From a checkpoint of a small spectrogram enhancement model.
Model: 5.18M parameters, log mel input, norm groupnorm, activation gelu, widths [64, 128, 256].
Training: adamw at rate 0.0015, 11900 steps, batches of 128.
Rows from block 2 of a small spectrogram enhancement model, named by matrix and row number. Rows with one number belong to one channel. Each number is 128 + 24 x the weight over its row's rms, rounded and kept within 0 to 255. All counts start at 0. Numbers have three digits each.
After each channel's rows are labels from the 100 clips, of 14976, where the channel reaches its highest value: "peak on" is the class under the peak. Only what is clearly more common there than usual is listed. The data: phrases spoken by 400 fixed synthetic voices.
# convs0: first 3x3 conv (model.mid.0.convs.0.weight, 256x256x3x3, each kernel summed), inputs 0-255
# convs1: second 3x3 conv (model.mid.0.convs.1.weight, 256x256x3x3, transposed, each kernel summed), outputs 0-255

convs0.242:105118119165100091118125131110153132133136143139152137139136131116127152162139092140156115134127115156094106129121132112169138112113093104079114130110090095136109103152086133108082123102086088127147137092131106131165136127149123101143154154108143137090123136122144100149138137113078107100176123148128109107114119152091142091119123097130120104106119121139148154132128147124134093134155132125123094123063111097100081149147073105084110049117115115094080112084114127130083056081135092109159130100147100145145068178135128099140114077159123152132114100094090134102142082082130105105107146149130103120136116127108129147140158132161136105094134112126179124142131103130110099130111136129139123143115144123103142113163107117114122141153134126109133104128149102141098152154121136
convs1.242:137170113109136131151136139130159132154173164095136165128125122131111104159160132111151124151142153094130120118134121104112100124091134116115136110122166103116119129138133106105127074136126066157101128154128159088108095141112139127106091145132094147144150127128130086119170158159135091133073134100109122099114142088130132140137113129138166110134115127115118088114126094130136099099098136180139124082098122112137158108102137138099116104153149164083168148092125145155146107162117139143114122144115144135126182123137139138157149144123140112171186173160113084142117158126144142187096136132118089125138109124119104149102134112128123122120110085100102070120083072144085120109130142136114142127082136133126154103143125126138112129138146078142063116148100130172151141075100121
peak on: /aʊ/

convs0.120:127117105147112081140136159131155115113117131133145156130098126133144147130139093146141115103135118153099094114098117109149123110108117103060076137115098100151132113148093131095076110128089117144147129119137124129161136117140107147164138145106124129077120124099132106148122122106084129092161109158139100122129133138126164110103119126140111109094141130146119155120115142119135127113142137140115103148087116148108106147135113121088094056121118110104056104067108136084085092073157103107140134071117108127131052155126102087108123060138112130126105100081106093101121085083110095094086140139131118122139086130113138136116136097174123075089126139128139102138162096130110104134118154139144120161112148126111128134140137137116109131141142138118126131125160118159141129154133141
convs1.120:137163125124137132126128133133173158140167148121159151125088121135121128151166148132135138145132150112155148105106133115120101117115126133122149095146169136101130128120138093096129094128141089136091138142120143080095118154104139139103081122133119151129142140136131118112172170154134088143055134109084131107118109093112098153144097113136171094132129108113111101104120097125132111079111135183161120077125120125137138106108110156112155130142159168110151159112116130172133116143120138158131154171110148127116183103125141129163152153092154094147180169171119094151140149155158151191092119146113106101146134111121098158098142099093120116103115111085117094104100078121110098102132125111098149121087126112117153108153104128137126153144150097137071113134100129166142156096127122
peak on: /aʊ/

convs0.163:096099110137100117137097139120134136106131127135140117106132131141152149130120061143116161121122117159130135122133089118136151088122136130082121112152125133113124136128127150068103138066162116122118110107139084136146156148146125148179174130104123122062068134132134128076111129092109069080143096108079113096139124151117099124136124118146119124121132142155076160100139142147149114130149132124127123118093097132131121152142104106093135111091142099123103142053119132109094118114127154100133152112120125058105060151127132116129121113134128153133118106094111150110111120134151121105087145182109137137116119135145114110067087068116152120100180122127092146081140156109172116116146122130078127111110140145101112121132138121097130134153119135093141117134151142149133139124139129
convs1.163:106161128128117103120157127142124110133127143098116137152134133126111132164124119110127089143115120133090111140143103079146126115123129135185156149127106152109114099150062086149117133109082087134130149134118111114111131086136121118069111141120130115179118137148074140091129139118143149137140132170123103109150126130136127151114143150108074126114108107110145119121105114117111106154117162161143161141170153134092169106156161125090142126170125154133118117099138131125189107109142109112121116128137111144118122096133108128094124145095142126130118136112090113105135119122059126148134122058134091109087089101106091066129112145089111135181119079158093137118134126124110134136110136136138079133122127087131136101071121159130138073100130093156156120087108089113155096121125099
peak on: /i/

convs0.162:145148122146142133125130144132176143120161134136151129169186137139117136154136153120130124141147191147132154161171164168122139185140143141155135145080152152126081142115131144166172124169164115124146097110119142101110100127129118085109142095116104103124140131103112121130092100143118122110154118105139128110112122133112113086135126087119128125133051140071142126136149126113113095135097121089111164142101159089098113117130120123117073096127134119071103104136158147148104092150084114123153129159120146161150163173114146110136083112166120162143117091160129127155108141113172122159142122112123114115100117119125126117165110153112138160133105063120126118153072092115100141115129112107121109118118107124133116075139101134112107094094122093125106119128122150116106138121102083
convs1.162:115130128124102137134117110142083092125105156125089102127126091107117097120097120115132127119107103081100108105150094113145155122139116077149176129124104048147123142134130145104081122124052123133160128110119136164144108131117090104160123157125148090142131124107135126126136129152146168179165094107124095138118121097137123126106110147084094137072121096132144105086096120099075151137109153149101129137173143130105134194147149137120115121149133131148145138137096147096150140093170122116140070099145099131131113140130111137125153145147133094131120152101110116120140101112107120107143138102125089143085118118109098098116110129112105157200146132156141173149174127125126137174110111133147101113125105141145140112059139110119135082101131119145135113117140103108126099113133129
peak on: silence

convs0.69:147135155141086123184123142132136149155099108153080155160115066110129161096118139116139107145101093122094105128117140119144119150141177080134133131124113117152123150117094127097119131112162108125107098106144139120106173122125135123134112116130126140165142172153138102114154158129150174155140084071126093157123145116113124132079103146125127140116075114081091126120096082119115128102081119186120152115148133141111100137131149156142126151110133115170107116175158120131146160106156118120126138150141132154131142128129094121108103115082120109175097122161124145152127124101127103115127087096118095108115119125145086113093101131056109110165115146104133094136146155136091133139117099141155112128131112153152126126168125130117114161115118094134075142143133186124112137117154186
convs1.69:141146133138140079085126142126113117141131120117174152132135166146127151109141097119158123122143117133128096115087138158123087121091131138119079084080081149110111086098080122171114133115107143109122119139116147120140115097143150139108146106097133115115117134110105130145125129128089096097132172152109098115168135163097115109157157142130098123131129133099115172129132146159101133136171139163118184118166153157087141108170140103156131097141131183119104170118153128153108161138097091142107144104128162129137134131122123105099106071140094120096105099102117113133094106120121117107157140101158168119149113147166146093182151139144177113121147116140145141134135123143168158129149121123103075150091093102095118130113083154116145096170126121140155119133085092136146123123162145
peak on: silence

convs0.152:118115100129101103088139140124163117114137110132145157133144124123139139143119091119130093112131118167121099123134125094173142137100103124112101143113109081158102105138099133097084111119089093139150125105106137149163131132140089127159148124133144131071128121097098121147145133126074108098159112151140113081139132136114165092136127098161131123104149130152171142145135136120130098113145124139116105154067105122126089137166122128067101089134104133109080118096100127107096070107150101119154136109123098122142069164100126116131109075159096148117109119108102108122137092103114124093116160171143118125154141173138121155122177118184126108117124132133211105181173095132120133131155152124148132115137150084118139139165135107110111125151132114106108112149151119123102151134116139
convs1.152:119138126093132162145111134137143135159168156109150147106108111124108114122151142119129160121136130118149151099107125121111105083136143124127129101116164142090123122117134098079144085121145072158086129157142138109109136134098136138099103125158115151131126106133123113120148157119156094136056145101089121113099096096119117139159106110152173102152112094113105087109101100152120104083096125190135144096102100103130131102103112138085153143133187163098154158115126122159147118155131139161142123151105148106110160119108130116165157163107157113165176185134114105130147166166147175143088120127115097092140123136131109161117146092125125121091115104097119081092083089150108106109131135120105141129128118115110134094138112125133139131150136101125077115118114121175156142101102107
peak on: /aʊ/

convs0.118:104125100096058139104104121118131107093130082137105094116134102132073114116121135127075074110096137081108189124133155103151114140150129098131153146161117119120098132118094126116133119110119071100121106091128126129082136120084123115125105134143109113115120126137155108093111144145147122141088118095116130155104115080090143110100096105142123144118107118111147089140130112103115135110112137151162111117121128122125104100100128149113143162123150139145121145178130114145147127120138122110094102135114087117105152085155122116151102111090145106143102111128087110131139094084110075134128108130101066107100142123135118120139110137102095120159123167107138133129164140113116109124123095116134113126126115139105082084144100102129142150108101045109072104116110112127120135058093125
convs1.118:164134126126167080139142121110118099122129140114156116129155143131122191128139110147105134092122098138130103140126110144130158129110138143127093107075110162117127151149108137167117168129133152101168121150143140097100113097155142151105153142131116100103097104110082133139103099102094093098164138141125107119133130165129132112151156149150089122142131145159096198117115120121104112187128153119116181158139146163134179130191162095131093084161158154095099119093167120117125144126135128137110120074154140107125100142086121138092113078157083139076112121103153094093105132100117113097134144099139155122160115122147131127158137126131143110149130098172116145128129117149126141141145119161132114141111128100120113181087162142130139083130102142131133130140099110124168115158101125
peak on: silence

convs0.148:136134139097155108099111121084134140120155159145153133119120162173133130153144137095106130060134123103136109122106154139116120118125132136144129092131145148155104117154149113132099111113138153138166162132144140164137127161121137173128093142133137098089121157147143153102108131126127121114092169206128128103182139103152142176152171162126156116096151142151142117153124128147149121146121132153115143120149101149112150129124131155147141140137138159240127133123114083121152154131132130138117111133100194103111122108118150153146123133134129123116107135112160096124135109149167111118109102080113101087116119145134167134144102100135114133123114166125085110101156093143092095068098114132111120170122142106110144126120166152134157120128102151123157138119136092130139122076099067
convs1.148:124074138152106105110105168142125141147112132125101185125117130098095140104086135163163118144122101108164152139089097142130104140120135102121117124091106122127127126076116157118164103093143122106107074106100080136162144096138140128128116092134144123127131113104102092129128128103139109078133130071138157109092135115090159087135120096158101127177122127104134138108122096116123087109140087125133107144093145143161093157168148104115132154108111090122112121143158155132108133167147149101184147126133171128143154112131135107115081111098159089129132118140134157127120123125117096101170127173142165131128168166159120120111136134162155122105121121114162125181154155133179159156164118119133139124143105142122140148153113102104115143153127118105093098105132157111085099131160161
peak on: silence

convs0.220:112132132122151137146119116180108103148137122118147108141148125149183164130127112134164184156120159137106110122123131121133168158076102118085106093102139130109097130085146163133115102108104102115119115119122137142179170149115123154136165116130153136134087115148122133126152162196142095168099128165099139113184100120137104163133125131150148146089175141166142128130179136142156174146147096147127109119132118105156128162084116136103186137110132114100139164082102116153126134140126166140157143106093150069095114141148125135109137138164115158134129147091122167124112138159148148134104145156118124119154143143170112153094135088186147137149129124134105146122126135118148139172129113118081125115108159130092129145144131137117133098128130142099156099156121145138121133084082148
convs1.220:121143120118115103155109092112106137135107138116128111128108113110096119085067144080083112129097130100125133098128117110133115101136124126105118172129105120131137097113071082100149095109126092182094132138114129128177126118099136122091089115101159147187133087144097138061113157098140179152131127109125113140126130107133133144167150133118130149161084129110143103128123127154108106118129132158131188157154122114102164123158139135119150126150150103107142122114155086134193076129147118138149093132111113128140135093121111140106119142058135103142136135131115089099131141132097153132143139089097102133040093120127079109091103134111145136147128086142128139134120134123131123114105088142158106134135114150147156109110132129144160122119080116165127140111148120142130132103109102
peak on: /t/

convs0.109:126124125082137139130107119125130121151121106104122121137114104148162085135152140091138140150133113040143123113115199126077095101117104143115105115137165150154116101123154137106125110123132141148138138132147121147145103157079104130115106147157133139127152146133127140082130124111138131157049131112138135124122141054120128136091123125132145147104138112139133065119086137142121153097123124127133147132111148153125134138073119111153112158143124126117138132115096121101113145132145136137131134115099133100112143119157151148125133132138111088096141147152153104097131150158154156136137117129089133101129137151140168131154140142158123149156134121116138134126120105136117136088130107143072129171094099118087088117097121104142078113102098124141115109094121121136145088006067121
convs1.109:146137125163113099157146132127086111131127137101120149155157163117095173134125106101153111169139126129131106159151080142171149132120126119115146147154111115132159145150105155114133117158121120190139126124130122160175135099137136126155153121144121079163171128118130097140077098150105138146170130105167099151148149128126175116111156137152074159136100130115119129141120134116119161136132143158123138156122154149103188203178148132140151120169184126161103136142152141111148137134147114098161103081140126138157087153134112147126111112151130148136099101103115150115126128077091112103151160110122102145132146160131123090124126133169126123149146142152146161166154167152135134154134116163172100132158146182166144149119155142147136092149149121158137167141118116145104140143099137
peak on: /t/

convs0.185:122108125126130134110113138111131138103164135141142134119172154159133146146137099129139134113162133169128147151153138143128145122113160148120123131089121150081072145098162159129122117115141124100142108102119102107149108132147101119144169095091088113109074116111115146120082089100116121108139116138138094096104113151117130063154129102171140148122086127143136143109122135134106129133116105080077124137065125097122098147148126100141076093099149105118076099084120137097091093164103094141158139146119143099131089162111150104150094091176117166111110098103154122121092117146147113098106107133100167124127089168155161086157126128190136160102111104121117129121087086110147140120163137121113102120114125123103129154094141121112140123121122150113161131123133131133114105132120080
convs1.185:137163139173134124133138131168109113168119165133105134188133125125139138143119120122140120153133144088097116135142099106140136145135123081175149131113108128118135127150089113127113112134104111150153129143167148172145136119107133117124126140116151130186132145143102112118156152132174168164122126141137112137161138095140145136112137145097062134092109134122129123115127117121108141147119144171116156136178162130118158166148149096096143161160123134151168133145127138121170136124173152132147099114145115146125149137128093133110146170126161091131133168115092148144149128136091134130154149082149089137073109099097102062092091109097107119173123130146102166136139158114118148158096146142133086119120156138138167112054132145106162075112126099173162154146125101102137103129112150
peak on: /i/

convs0.211:146130117114149109114132110110075184089140110144141159148136119174121123082085112113120158090167164132158121090128100173123121100149172156152100137109142141092154155154153131104138133146113137183154144180114142088141133137119107176138131135138108113087107148117127148132118117123131109106135158158123158128152130142132160202141119194182123111179141169144152130132166145123169116149149150168153141141169132128131193114111159102113153131134103108176099139093121162129130181125125145140119132122117129117146129127115114127117120101136113119122127096140160122139126125124079102135131160171135157154165152135173127125132138117106149128101113125118148125152100122159183178129160132138109149136158137136128134137121155141126160128181133140120174148132126127152138128125173137
convs1.211:074119146094125123094100160131115116122074162105113127108089137069096134153109140107099130133065091120135156129121092113128107083126099103138148084091115109106110128120109091121093093092160107121138121117139133141074124138113116114107108148106126138119107100158106143134110107100141121119104140131125134134125085133124116081130152093086092104101095130112068143132106143128108122129080126098123136113095114149146117128131110111124158153103155113110154096151164097126158084078094133129089124143101109103122121085120126114124103160081158102102114135109100143106144115165108154117117123093090110105094134122081095070099082125080127125138140098134104137093138119086108101108083104108149120137127104117116163115104124162127148135109134102123124121116166111116137129120099105
peak on: /aʊ/